config.toml
model = "contrastive image-text model"
dataset = "flat shapes of many kinds, plain or patterned, on busy backdrops"
train_examples = 48750
image_size = 64
crop_scale_min = 1
horizontal_flip = false
tokenizer = "word"
vocab_size = 45
loss = "sigmoid"
embed_dim = 128
encoder_arch = "pvt"
encoder_norm = "layernorm"
encoder_norm_position = "pre"
encoder_activation = "swiglu"
encoder_mlp_ratio = 4
encoder_head_dim = 48
encoder_fused_qkv = false
encoder_qk_norm = false
encoder_parallel_block = false
encoder_inner_norm = false
encoder_moe = "top_k"
encoder_drop_path = 0.15
encoder_num_experts = 8
encoder_moe_every = 2
encoder_expert_mlp_ratio = 0.5
encoder_experts_per_token = 1
encoder_shared_expert = false
encoder_patch_size = [4, 4]
encoder_conv_stem = true
encoder_depths = [2, 5, 5]
encoder_widths = [80, 160, 320]
text_encoder_causal = true
text_encoder_width = 192
text_encoder_layers = 6
text_encoder_norm = "layernorm"
text_encoder_norm_position = "pre"
text_encoder_activation = "gelu"
text_encoder_mlp_ratio = 4
text_encoder_head_dim = 32
text_encoder_fused_qkv = true
text_encoder_bias = "none"
text_encoder_qk_norm = false
text_encoder_parallel_block = false
text_encoder_inner_norm = false
text_encoder_drop_path = 0.1
text_encoder_positions = "sincos"
residual_init = "none"
optimizer = "soap"
beta2 = 0.95
lr = 0.0011
beta1 = 0.9
shampoo_beta = 0.95
eps = 1e-08
precondition_frequency = 50
max_precond_dim = 1024
one_sided = false
adamw_lr_other_params = 0.0021
steps = 7600
batch_size = 256
epochs = 39.9
lr_schedule = "linear"
final_lr_fraction = 0.05
warmup_steps = 760
weight_decay = 0.1
adamw_weight_decay_other_params = 0.01
Rows from block 7 of the image encoder of a small contrastive image-text model, named by matrix and row number. Rows with one number within an expert belong to one neuron, the router's apart. Each number is 500 + 40 x the weight over its row's rms, rounded and kept within 0 to 999. All counts start at 0. Numbers have three digits each. After the name is the row's rms in percent of the matrix's.
Before each expert's rows are labels from the 100 images, of 14848, where the router gives the expert most weight on average: "responds to" is what is common among them. Only what is clearly more common there than usual is listed. The data: flat shapes of many kinds, plain or patterned, on busy backdrops.
# router: router (encoder.blocks.7.mlp.router.weight, 8x320, trained with AdamW), inputs 0-106
# gate: expert gate (encoder.blocks.7.mlp.gate, 8x160x320), inputs 0-106
# up: expert up (encoder.blocks.7.mlp.up, 8x160x320), inputs 0-106
# down: expert down (encoder.blocks.7.mlp.down, 8x320x160, transposed), outputs 0-106

# expert 5
responds to: green shape; its colour: green; count: one
router.5 109:556445483439443452509568448495525542515498510540476524504490510520591478448478463460500483468516463518494524507506544465562523474492480441577522524481551507557507517553569455528539483625521536492464434399450547447537525475461525501433529464461496560507491470614516466481545514398485564535497599505487509546472528459528546
gate.0 105:542476488493478448543544461514540518489444502576399480468544479473457518498542429438471467541501422524548525498441486480453528495456469565474508555503523480515489478531436462474519519543418505483590567508509493552542492440449542502501495528446505460580497426547530495484503508544466401559501531467515557461445459495493497
up.0 110:515498487438536532479511465587551474449552536487519419518461488511471438455541492493513475493504491525493487510473483459445495492478466552456433544556512517482500451536535542484486448502501497439531619463515519449501489429549494500517493468481483498512528514483456481457463511511498425443485498447458460470551510507554490
down.0 099:512452440483517535455485474523568495518479587542538561536476498487508553463539456476492497497532474503499563482542535523517441513471473510513552503551451560554527499483516459502515434481506538468537549409446515511453529522480555440498481473437585485456491518462563488478424473494482491535498532450501481561505514489530407
gate.1 093:495517440530555491455503562480474504485525517436493481574431495502495549562492406539552551497490438448556408497471492508416493512563574548519476526450472485488512556503496586437460497489464551517551467481494476555488482575452496461512568535466469523526501512534539510512522525430497491509476464524530576461556521504518535
up.1 091:570449499452529524543461515537495522511479446510538455433539485491517475457553538513400512527517519499538546503567500487550577418464468523426544502490470539517490494536513448501605534459459490511518433498487484539499512447552512569526482482513495520402523513388475528491473456478548468454551593470464493566439469454485483
down.1 099:510546471467522551483563515476522469489496561513499546554473475503573487525560485557490477448520545430524474525437491536542539531499565433438513520517497492597497478516457552487440438526502530468461518429493453519551492598521518556509485477503495506533477548482519572469484496540492521458525516496442532496585493521502607
gate.2 097:498477507561484503457490446481456511483458550485573441504409516569557505501504515574527432491555540529524450452538484524466533490487484469557470496505486474468412469565510506455402407483482456410478487491439429524496459553543518523536466555549583471506520523494489469560488560511539552447560548504497482490506510542477505
up.2 091:457510484540553516523548598477486499480504474426419480508563451482466451491437518450480522497531426521438542593476480470540439505550503493508524500513534522458508545427536536543598503516535504559502665508483491517440475519471499517496526418534443499499542537528480517441537473522525459478454480526469484521490514482528470
down.2 103:472495523551501525501360473559517499496545472503530565444502458485509595583486524476557518526519416475527489552507505475496520522494491476511505519491511517539478476553487499480530532585478523467429545430470530533435418484509536477509459506478511551520500524499497509498517538489511542493500505489565487418551510561538485
gate.3 109:481535458531459526480380457465482472500548475494495439435532483566488488502440466452468488534603487515526494607473502501592517471506465490454465498493532573511508510511502550492486505587514501542511504480467503489468492474524496505549483444505542533475503520498464448494557542463450511548466457516432424472450488455468374
up.3 104:466480461416536400488485477504583482518525523501513450509501506432495501508509554521541438441435463491470518475519518498421507543556498461470495526531482442547520510518495461476506541513448494494523527468474543530529486542455542516544474479532473464480505532516495479611541454468450512453567494451558506552499533443504467
down.3 104:491500432541477507474482469485598525568451489501482490502484464511537504598494498557518479517526488479498522507503435517447517507532502454516499486456502504512585482428484553479501498509513511498504445520561472479470537507503456537490479513496477500461450457470467590475382589485537483499546491486467509534482495511475493
gate.4 092:511500442554538432577480580549604564495459470553508540522526539535517529490549521511485433437473541507519466521507480462466588535513520449538502509486515470511502513544495530498592426511408514494562508514539446510481484467486456477484545457478517517607548497508497514491464542547528498473492510479447525563435523484511498
up.4 088:466540481431507566560513513465516504437475482504548499496570550464505588490518636455515499517520468513476384547507564473491467486522496523504472519492539540509489498457538516501499495476509583545534530515560468547507476467499511466445480451511472466482512489501487530414448524469480520547518503530521505517516532489545468
down.4 091:531531466478537515472496506526487515462562531468520548533462529447452412472550515521538562486503559537482514489501458496532491547488488473421511522475467522462468520462557463475521465489529441564506528468545489537499565520455466453582469508524480470505505458523444452522530541463516429495511547474510504487558526480516530
gate.5 087:496516531458549468516503480431531503512452550532517532495588453426528564436537459500428556542514433474520509437582505520506502472528544568504565590515458482564504533426465484498496549524546536506566502520563489447504513497520558604519514590551493546467505557513474568484519485519598597515558519525496520462460479469462439
up.5 091:543576515445559467556523442492492504575475513490524523529507518466489540477499430556530494522515408523493492490483487527526510554489522483461556550510487452561544536448510468521471487521534572465475493482475464562642456520540500513500510489471547538499476437487506453580500491541448486523490492479488549474367484460456439
down.5 093:460486462543542459488558536548475577522485586553558501501488484484486501548557458526431545392446474464524458498584526472501535474454517480460541536462533556440556513461541501554452539501608515467516493508525469546497410553467450490540510415469520438513497510536490576532507531463475460533546402517475514460509428554499475
gate.6 098:426548447560558542374432459420458497542491515529548479541479439482487419549433508459464474418503422524452486551503487567513433533525479597529578587488522530543551495540521451488439472546496452554480454578504520461474503583438508454522460492443457487475514507495432539518476442549452550575513547474463457467563493529515536
up.6 094:455483519479486492426545498505461448549488476466466473521461432500495545465487461516485496555531467491468525532431486524541471511547443431431548480479545562561463503482548515571455553449479483494467450516540486491540496523422458533525463438496575564483551480539532524526511525479483503523495451528502487565597547492513523
down.6 102:470496454499504519521448551456527524526558516501458511537460483495416476464496493398480540517497437450487484415475498508486475529514479462578447536519538520521509476498494440528506555475480475543520476508508547504530500507500497458479453467490526462512442490557418520571516505556453478561508526528541487501504477427572436
gate.7 103:491545508569512422489501494488585481559487542548519565453483512543547500525446447499476439468417488465513556526477460528405425506463537466547430470481497441482511598536569516512607476536514568477443465545519543521509498496401500563471515441408502560529555535443546525545513509575407550450502489551485428469549452499531457
up.7 103:565549488555484528521495432558530461524507464483509547504469467560517509530471468453517533490474497506517475519508440529427501459511544519557425445506475538488473554512563586485597473431506543459457459541530552515494519513404496510456504495428458567506585506438521456506485551478405556422500522478529476513549432467493508
down.7 101:447504495487547470546487493503474523491480467456492480504443501525507450561525536496517377506410570488480570454492496556511443478444507534476552466511504507489526484471534477542567463467418505470508489481538593489465482496579571510481498455510469518474561517508457505452506546479496472546443445507506524528495482373531517
gate.8 111:558493507509487455476467494505503486459478528516550518526458501445474513524443456611531561445538437523464452511519516503454454501504429486477494507491539519546490535470475542521432516498495472460512418419557502435499458563532518484562495388459437500589517501497487432463441523471537514422493484479497437494587500539502435
up.8 117:569435500483409506517458459483420544462460491462536563523516576442484475484448480549489587476534519532430417545487533450408469536474432527500489557550521481498477510497440514499461527478472487443491513428595446490570465529460472476483497463481505467530524532449486480528488460540526480484509482430485452555510464533488444
down.8 113:526528539472498546555483456454512536566466529541502494532485446474502504474599565546474499491469500537514537518494478409483458472466474467510505488461496497425422518531482580516423495527582520493429519572528488467546547539480575558475466564506525537533529525509435451499494523463530559539492519501525523493484460506491578

# expert 0
responds to: red shape; its colour: red; count: one
router.0 099:484488515476604528555443524503527496461539457530473507531459436534429488548462468473471553505500570459526490497511473600419528456510496465504491459575532476476467508472476420554495560493491495512477465506485495488437499485502473549531451554512512538531505565479477522481546538459514496394423501542569443493484480472459466
gate.0 108:515567563589477489547501488562528480497500492492544504490445443448468527473535475517461496555458437502543445609476563518463493428582518515498438498508449506500515520513480460526446441513524419508504409516510511463486505512476512485422472497483510450550445525515518456543431478549460500470527488503509492442501506526508490
up.0 101:514462448392476513458484480480461486495493514545489473486483556534532500476449504520548519515511510473452522419497419555539477591457500453484603537523507501537458480467545519520508518494456540515478551471497521500511505568498486524574516530546509523461521488500517530461577490479563491539456499532498532606511493478494527
down.0 105:486484501433520498468549493492555542433504514483482538458551411447535541512534565474535476413510474437435458527495444498456502470456550494486595450488530514454556496493517445484562468457484498527511470599553515524522507441468471532483534493444450476486478534510496435519495443465507558485563590494444475441618502434538514
gate.1 092:478433443491466489525459490567488502451537466465529519517542545421466489485505430534491479502474454471455583503521519495437567502504434416421447502439486477459519523443489576534476539490554513457484499492438506534420477512546489485513504452477541471499490563488404493500530456526481525507505426545493452487519542464557488
up.1 101:600511462457486509422482506495486475506447449425541479515509504404622429550509496569470475489482493495495457458509448464498472550434517540483516459486443500510518545511457524531543442509488521499490550475491493501547534442408511479486521544466537482479528450545527577485470479473477465497460508566544495598449497524492512
down.1 102:486484458512570512550541521520454535488439540461547410522469462515481600478484500509514516457551500449465483528479510573533503469472408558534496535495474472488500467472481503512412416524591478545586539476534454495497519512505480482569476542469465517439482570488493562539476507498499440544476454497472444430458449497547543
gate.2 116:483457576532491550480455538475563445589422500501500524522502503424424552486468492469454528522538508492502470472520496533559566550475535505497492538429441454492522469536489461520545503457479482471506461493430510492555554480432365521458417507472557483472518466420525475583518496540497435526501495535523508498476430453511450
up.2 111:511525530582557512531551492501553520451483392469517463531481493628496504489479494495451424473432492420550518486489477559524603493484454545486521447472430469515423421514552495537572530465499529431513609521524430538483485512573513503462484455553571471498478524499508449552463512531443454549513524505487470496483510485468579
down.2 108:488507466462495513429435406472513528531531543496583470529537490493540477489554515448471506502420527454563499489506486419537559506515427468445516485505521490491488476481500485442517427500560479569512491514572549474420501482487493519560498459438529464440483473575454465496531489530513430491474472539536483549541514418547502
gate.3 092:530468525479510488448507534458507466550472467468404539517451475516471561436537532568537531489486433411457467476534494501588499576547555508540499511525472539593494555452519471502514451462485548448484468544470537511460493516547446441510561438471488578493469571474559450485462460417496527415451506519496497479470497515501549
up.3 093:580452527515499556451431518451509513511460495504497462480486512463435516484564512568549506455532455496428563433509472492513555551560511516493446505528495482350499566470539464531419489517502568498451515581472607541522513539571461477526478518457444529463538481508429472560525451470464512441397452497497412508469450449478411
down.3 097:468493524495539518456539518486395565511427493503507497480496516497582499495519513561513480542527528476518439532540501526490511516455480433567568550491577534489529542483507471502517521457512504456509509547516567424492518492503553532500529524529529501463470547509499560483471510554497532451503488506485507539483470442479394
gate.4 100:495504518482551504559467542531461465530500473461490514530448528497554537493511504516492527508499494533437522447503511536492416501490435476533528479500445555558491506494487502484469543567471507493554539507570504503532451538524527535521513458478566466512494588467450536574535427575582526453543479470515492435508617531493408
up.4 096:527501536452481575546583513589493535495503480468486572489486467497447528561571520518518488440492574487472513430558489508516478546532413485550484510515402482516540543500512429536502526537480532424528493523564511531524455510480490543492554528426534525445567579449500528569527468520475446463550562510483495450484607566507452
down.4 107:482536472523487516547436523472494476416613507506529506492531503518421494584480482479517486484582487488477449488482420443437494536507527481485506445517509493520518485511513436443411500476470532449484503551468539403524539482504438452510444462471519502479534515501512566423500512506512462449424455483583457473484446479522463
gate.5 102:538494535437451440505443522518535470534485486441513395508546500494478508496563461493435486488493501505449459508497489543503500523558463544568521467488507481503504506560510500493488462519537518480507493566547512496553497494454534458522475383538489475509507427442461460447538471501439497546498536528540549425542511531488545
up.5 111:444486534457514569457473470513530417532510458431515463517504514477481457491465501542476491550549465491543480549518498496567543491526549492492531469424519543471489555466590511447469541530463472444569493475441513522473561475500488466506510428468523516503473491554428597505561478470504540500447443526527495443442539575464518
down.5 098:469493535457534518478437525465431549538569455526554457538538525521533398447530483469469419488512492490486525493541518437481464445505511537449425409503512477479477417497493519520447480527480442536451576400450488496492499512501525492504546474523535531515519435416507465478562519488515489432496477546611488457431487532473507
gate.6 100:437540474505450555478487464477528489557513500539475471461534467462559444520518598566487512536486476507478469542589468481455452495543510456466548572458489454562517539493538465565451492548520507469445420497472482449530531559510537436511481555506458437557534483483503480512477556504541493523454463574539541466518534508549431
up.6 099:441530504483424523474602504499510467494517495551511430496564532480495516514432494510486562452431453478535514467462566564476525454452506468475501519463478484519464472532471470558416494552643542564464494523452421482484479502423536512572477509487604448444562505502492482499459546536439488566511504439512566470484510445475546
down.6 098:548468437493512455492543488549460523499512521479534449473477447523459526475510480433464510472534540502510472440427474456542507521507563542480508434590589504459511442471560489487510506494485410485513524473479498466540577415580463562411563458604464470493500494529478502543527489496492514539496527485565515523490496469468528
gate.7 109:464464485533509498500531521456551561456508473478509481481513439515465505493506538501417520490528530433503504512491484514440490515475532542448558514512519538525546545494466422520573431548504447417486565432490536511506501489561448517479513498417490520483378483473498528491510522494408547476503517491563610531512467553524495
up.7 104:567460471416547433504548519492491456559535509539448471485474555503487500502557460538505499517485538550508473449507441508599534465497470466573403442501429525516435503527550511520457525569508538529471524534531508498483503480484543447514496519581471521464517497511452502438480499475504475506464510499466459428535510497513541
down.7 102:588473517527507539460463502427523474523514518509481518538521519570468433543410562528444502450456449430477477454490515537543493528434556504449560513416517517519479501485467501464480454531461506509585489525458514489488427488510464444555475523475488511495518454473563416580517494500520418550525529473519499502508561521470524
gate.8 101:548501426521479532515506464497542542517475514609445505518452544565509530492510524471508554545562439516473483482535470448454455481530484440526430482468462466464482491538457554567497556541524520501480529464529526552529418500469519528531546483452504495478481426478551514507491549531523500495525564517548516563474473525540476
up.8 098:509467561478536442508493580476457524490484478452575492525511444512540461456509570482507483472513542546513557498501574455468449528484519541548532505532481511503473512481445450421550506528522510507492514560498528455455512508507493466514482518479524538443504567468449508474473512514531558419519414467463538454520470468557473
down.8 100:489505524495480499453511490447530497522531520496496513495501514549438492468517524531492497533506492526425432433543500521474521447495513549416561640484487492533554485468495477491416527431501511511508478577568482561549486548502443487500514526530497525551533543518577489499478454474516551433583510526506486471513490450433476

# expert 3
responds to: teal shape; its colour: teal; count: one
router.3 101:475465476487493416595447478499495543497534493566530489391555460459529498491488480438456518454489414448497446452532538552457435478505547473440506515452543550505477548521432528547534502557474527474480477529597515644448542465469508513476518542451507462443461432531497426521482527496439504524489500519517552496413489517499517
gate.0 096:533509466477450533576490539493549422505443522485475487505563520460492496437449525550515468524496505520451479441450486453494471543554450489501487503514600573451464443525530506436485541468496527567532529531500539527519486516453501551531528488494568499531482517508435523518563450511477479429545512554538462523458526525489503
up.0 093:477520510464452454564494559511535455507470522497473507520535537475486479406535510519531507566451495565524498435464516485503473514572460537506530492524548562479543534550547492457523551536516572584480500542536542461496520553495434560451552516542532479507442472509414484506554525590501513467611511540523478516473555510481499
down.0 092:570506521526515480508525393554520495488433576489473453581482518530504483452481565476519504440492496504443463486540526521561526531475534519494454481510522475488465532463480506427497547439548523490491481492504520501465480480523522544497521561529496531495498472524455577509484483511502501463478483575592514427484533515473517
gate.1 101:470523490445573514549553515499549579457524477501505513523381501461471442456526468478541473531517499480549503542472502551500433478514582506490521475465481486532549541464549450512489564458563502438517442520458451499499485479519501451509480541539514500507477478504467565552476537557474584476531518498529457472401422533478517
up.1 095:461486440505471490449502482486498507545520504497461498480524475593545426498475431490510434454461519450502414521575512525594519538526535495524482549471449388526531480487444499459521455528527533493560473517516497483519474432491546544479520512498436505435419435456527546444431441484502488497552437463482458546544527444569493
down.1 100:467454512433546468548471525522506480462483468510502653419515491437546501431457484489487573475530456503481482556501514437470536506517533473418444483474493472470505494461489517452480508470457510470445526555498550426473422528455543497471505526468469530472448504565466482505476467492467491546459528507524480534498551532587521
gate.2 103:510540427433405479459510517536579555551522540448558516569536513466452563502482439549459507499571472466488487529502491447435399495526461542468570506470528489457548458496461540557498533529470432489465513571496511508482411488524464504503558529494514504430519479526505542453592495496488490528460509480529580534481455468569476
up.2 099:470475445479517500496521489505505549567483483506541536570597461524480506447488568487468487526527491449437423512470470520441426500575491550501517525417542453454525521507440557507561545514510518480502495580487512495487464524594499499477540557490485546425515464532531544439554477513436516471488519468622537525560448501468588
down.2 102:522562532541453433484514475539490483483578521439465510496482501478480452500483492496428452526548485416447465453509498478432517557556494555480550473482515476550487476486423505419530462526475406479577534593411485499503532471516479594439501474478497530532531572449518444505505477570533443547511551538417463516449486524511454
gate.3 113:533474512499512498473504492498462547535580508504503524380458503506456528527509545497516512495479525535525532509496443444496436579485468434597504465499441485535490472466530551487481417505478528425553478533467514519547498433531516493472547593475506445467529493555528519474502477502462571518477540526463453520545503516475537
up.3 099:505521477469478462518530500520495420484456573486438494612546506459540437444465519508481451482496498486501488531469557540481552502463476578449494544516487571481553484569518445496515579479507520552453514496486497486474504571468479528523480404519508582505501427478472474472483485550489478549457466514489514439482502450588484
down.3 100:429560512539512448430460467460504491507407452516532524526471397546481568572585497480498489538443531477488489484542454468484525463445537464455563522533503524549549577527485491488490459429516538465495447467477530483516442459491510442526540582498550504399478451500520498514474506531490464499414575456487545497488454518534527
gate.4 085:489479519555504514459488485522437530507507481563520526514512516506509483503484413528487490557525498546534504499519545524536495490540484484505572479487464477493478452555507517459495513537490489441570558502562431466595489513420520455486458467559500591487527429506385434495499561482488468459442423479448492530476473449533482
up.4 092:478530522517466535532450418539443512523479483433490515446507458520524442525554482523417554467544437530484459425457558498472506480582493437464517470549481448559521517471511591487480498515475489480522465518487532454481517484494535558527532479535548505440497472483558529448468529489516552455489485521535517457536440481518437
down.4 096:517528472562524535586472538426502491461499496516530502466474513582448458521519554508416440485616475470518532475523466463574507492512554492504410491517551507456536531552481581508500447456518496489472489486528555474504539577507496451499508589463527557620536416527493547504533564499448577540506476482540511525497544478504516
gate.5 101:546512536424539445506538508460488521504417548450489521540499456525455556482401519483492509498504451537451520484471463447456472489525508535543474533478482559556413498513538428482550522480452454463510498500472546531531575514536503465519587503443545514521458540490442519506529468487459543481404477525488464430461578504538400
up.5 096:470481477550472534470452458525496470485517451498497497513488594503483464507517484544498504515503531469497473511509562502551537518490451535476564487497535480426563478453468540492461481478533551524493531449546500444457465470492515531461439453590503476497568450531521534558437561509567473515532471509541539538515483469544565
down.5 105:526481519435514470522451504432554529455440519466528479510495497532490509529527499534447463484582500527440550519562491490453516464495450523424486492447482448468522500470422453449540513512406484501448431512450457447482493511537485513467501500503516490536497568516537489492474470545488420485490487471519440502557461505498472
gate.6 101:545420507514554454555516479556545521492480545506437495496541485474531479463462484465459468576461518478507479430482558560515558544536476460445526482534507455584496476549528502513476537552471564490458463576556473488493533487617554496499496530509434456485471530561527487471519488549518500493548508560490482476538538506439540
up.6 099:518475476506495502500556486567485459494488532509545460511484497514528546464583468527507513480513502424560482483487472507484501504498486436529530461463470469550497561544517538479504486525446508438449493529544587482483520475542557473498512501532446529571439428600517443423453448478511477553477523454517467431503449500546520
down.6 104:497504498503437523519400473482485476537503594548469411521531539535408546515510501510549501526458487532525465480507498551494469468494579552512464512499541484477473472481515530462434496515556540477464448463507489518498427574407524497547493479511541497456511498476547507514449551429440538514458461509457509523550469486549520
gate.7 096:491486458508477464478490573460487459501510527465524601570482526448521481530472519597460539556517506526546470472507534417511535507521439481442414499484527450545533508533481521490498440462526516515519594525507463544524495482529542575502587544503513545447455505536503468548502547498493471510535489491411558524489499443517530
up.7 104:502468525458485498555513530530494434472503479531477440469490520559553519514461527508512510526466470495481458473503517520527520424460474507540561506580509456567497438521497490499479462503472416449495442425492455464535514493494445532541489466483430513515504505505461454505522491522444518488486562505543464552531530453535545
down.7 099:480557444467559557530498486493447511449549514522457492423496590514507459446533501495502439540522484515447516534484447500588486399564451569504504489522450475475507565519498483502499539398540556517399485481534521465533476535553528499523534474456493494542521516548414461582471414500480473489476563476467501516474447515523502
gate.8 087:523465515495534488570467477459505537476509482506464510499524426616492459485533423435493435429543518585422484483519505465492491571473472550559492547537456449521469493581521509457517528462476451495539528521456506460515486531497509492450453473508472495506475532529504568526509496517505520523507489501495487526491539566527498
up.8 091:515489478438457449523522495495550520417496482490496503411473497492461562440439543501464503456541477521535491431531503470497518455518551516489554550521503506475524455501505535454468524497526528479501444491514482484551536503441521532534483497463554475502553506465537539565518469556490438476510493570494514552551540549494420
down.8 094:497536546485416531543525488465485468508453499499520481481479521487440420495478491476460448549490503528412512524554467467484460573493510438514508451410458460453456522483581519504513436517495504511487496581515457471497475493542605499492454565561527447506463485456443495441512429547447510507449466458513492541535533502528524

# expert 1
responds to: orange shape; its colour: orange; yellow shape
router.1 099:423566482467571534478469494469509445484537496398548459513528505448463538468456503525480497496428494546486538454565477440398502506515489408505460516483534470518509575485460507482517567489498476514506556480507500450456503550483547441492449550515519428488466503552443511520438466495469521437533447533517506534494502520519557
gate.0 107:486550511482478527515540495492512551517519505513475597547503502510541472495484489543550473514536554601503462536555442497461437528490524484479499484510500528441568484539500505442539486507511518501417574510540555494537516558546534580502496543519487493466487422470479491529490505555512449491453496527487528573534435582489504
up.0 101:477552509478442483531480473495452482509468481529460493541600563541511533509525389568563565464533468485490538517502501467469483572535483456469507463580498471484514433573495509437482548502403560435517564396463532565485469565582456474462494569513507541521474449547458509534465460530472453476507519505501503465524454492499496
down.0 105:431515521489471490487499508558449464524469456511526472577556522587486458545476521487615494441521499453569471533510586518513495522391498441537484466439452518510521455529580463501491526465510443488529472473504483521505537498422516451509446535470545499537482515548529510500504546468493542456592564535511498457502442497451485
gate.1 114:537522461472473547510550447539519496494480637464440484434515451538511480437488464483456481486509499493459428478498535523460552444568435512481521438525529490540516541531495496491513480445530534468536501512467497491438487512521472538468514464459474485529486502478444503492476515526498522528552538575530528513512502416478579
up.1 110:438498448483541471510501532498495484518564483511458482532484495528512527571535526512527450427528513505498521528526533433508460530458493485480471534466447532461528463453481501554454516456525492549520487489470568599500488523448561503476504535523540481505509554508456499519475484476540427472459455514520510498492482540475492
down.1 108:498465494501474491477555495505499534485427519493454486509456499682563545504529500499488488453507544527511463468461551489502476473501563598458449530507559463519488509473425430489582497452493568558538559491463560520540511501455489490443517554577504453598518450398592433529482510533534490532461484467444556529489460486535475
gate.2 091:523562498453476530458510459531532537467442449458479480430543483478477478494485558529501472477493471476478461505532494516539594521442430569499479561506525487492535522546494487521535452506493418535587515534470531553441443565451503540544517520527525548450503534440520551501429544504538477463536447547430523510513490502486470
up.2 093:544490463518521525555457519472499475459525510535465490604405465548512471570519472547513556608506557485533500483493449509458489541468479461562492510515534497535452536423538437581524455514481520542522481471496510502525539451475545525516563454493390470506523491473445457445559435473440553539471506505514526534515485475546510
down.2 098:549524576435548426506516476522531505519482454534496514470469567533557455497545509481570547505492521478457471452531459519501504547446497535521513485544509590514533500511532504487432482531542467449544474500522402468502500572512498514465508487479537534431515522472496486464441511542499499534540476512497492517473501564492418
gate.3 101:550475458534512504567399454512514568530564450479539521507490504571440456490509505468503471474466476473480529465470494523498519446438528477479524604540541533509503504492539540494455561509500485520465593548513483536484466516541524475493487494508465546523460490501476444467516506484472483490493494469413539529562478421510557
up.3 108:416513449419426482455460479567467515507517536526521464453485470418575477464458549454491530559529531542504488472626527533565503548490448549522487530362501509467560487468514498491569564536520552491541504567505474515550522470466498511515612537516541458510487475590492574536499513433490428494514505499539518467464487517451456
down.3 097:433512507526570479617568523551485486496480491542519432508516482447432534467478482468519432504467422483505544480488523487496554468464488535602476502528562458510487513528496441448504514504502517467470500528494402459471491488414538538512561539498546512460497522438540499531436493446503510479548492481529424472504501506472506
gate.4 104:451520531445456459491499470524469505449493458469490511512469507394496407517553561474512446482470546463458595445502446511470548504385528501535491459462502460503588461499578540514602473509479564514557475430474529403490409582529510467539464428459515427537479479533562466468475479572491517471457508481505521461492538500461566
up.4 099:518520527477488483478458540504500539453429421512493507493494477461458463515479519519545460493504533458466568494518499526560548507440533496571502479501553439521541461476538548507533408552484546580493411459486416489450413538545502520469406495523498394535466499491529479502491477594519499513486499477499501509446551537446506
down.4 100:523501471492458513539381435496508527543522514477522531458497520486481438487522515538564567583516448569450479486473574446486503484572498567439460551528458442501520453445462482561502446480495458503499548480521449434459523475415601551550490530538522513459518506451511523478511499497457475435564563538490478517521519561496397
gate.5 092:568521452492459531508544495469382543451481493519501477530484499409509513486514518511468569448534505528540577511441530515520540478484461546483526570544519499477566468486483506565500522505469578442509504513484507552533511475493488489501562446484501567507544398441516538500506468517487505485408463507440597477481480581454494
up.5 096:510490475487538506497488524465546385492523481533503559511539476520462513541489516506536514518512504514506496530546498550462536454537566592426520427540506479541415503415508408498520503519534491589439456472508479503507470522542456534563409474567538568522483394520503531506562548450489485442510560595489518454554431520529466
down.5 098:420501483500457524459490560562496431578447480539488431444487469493459437501475482492443563533494460513444502496489544467515509481547561428494439609495474522476518534531431479556552526452549529458423537544505453455428499492431519450525502496421528569488523464549519499406557461495480480528538469533484504503520476482491565
gate.6 107:507540585494528556450514515498514417500429525508519591451444516519531439541544494503421527484477447472529607501557555447458522493523461518485481490473600515502470505432525540540515527523551500512425560547527503492488518489471487555478378527536470571535500578546435453510528504523475562521562431553496513479479549429490546
up.6 109:487500439513483477517479530513560462448549450467468473496494510455479486477495461468524527508467549537566405458485516590522553542501498509493524453479429484468504490509500541448512446524510494565552427442472500512573487528593521492495541533469462476494503388505524533481550493472515532437453559531485459489536448525495473
down.6 097:612453561505500558504602525487581585527523506458466564483514529495510575566507519519566522507505473584498533486444420525467454470516549524477522477516532549429498469483470515508521482523469487495484467502522510566539465488558465552531521516436518530490460581540492455457447527480501518489541487432440531520545437555487501
gate.7 095:532538528506507459556551446523493499474472446478465471517467466530447496461499420532479589538472548605520464482467561476566488446526496428509489542529495539486487542453474514558533554504486446568576452519456504497502534528489561498550501490471471618546440514492499511464521520532559500510484501490549493444540469523525492
up.7 097:458468502540448482459444524487527545471491515507500513503561515521503470545581584442477417525517568458510467477491425472463492595544489529527504465479482454456559500549542448436463443536452602455470516506635482514482455476518497483550444476552564407454515486497445484474483519526446524569490447528452501523424527445493516
down.7 102:537422498527485485550550559517537541487449521544564493453519545533510451540480468524440501516495417531518478497521477536426535495444492463458473533524473434521532450458535459557495516477512501477466449492488449509488484548525500444474493478434392448478459507454543469534560497501466476447511528543522447489427474415519466
gate.8 123:526486492486544544456441481402532505431498550492489550490502487513553448461491470476459526501489476520431440459474509520517569429500467515550464500498518509525467494456526513541503525441489505548532551490442473524567523549449501503527501503531391459510492565504534520456501423550632495598526551551493451566488443512504508
up.8 115:549522557521562544448498508443518466425471491477493501489415495515499498507429486457556549530511508560407488482509490526462555508504520499568469548497506438519469480453542442573530512414528529517508521496439448557599478551447538532504539479505427480474539514524565543494515410537551516548494533480494477523471481525500519
down.8 108:458503512525533454488458475483462599519428437494503451424450477483513543532469494471542514585494512512500486452485450494482533575505474562533507558486579477444465468539541553472481551489487435466553453485514400480478441491552506493450517499505519511545484484477605534569596450509548482435490591552523533498534499493496563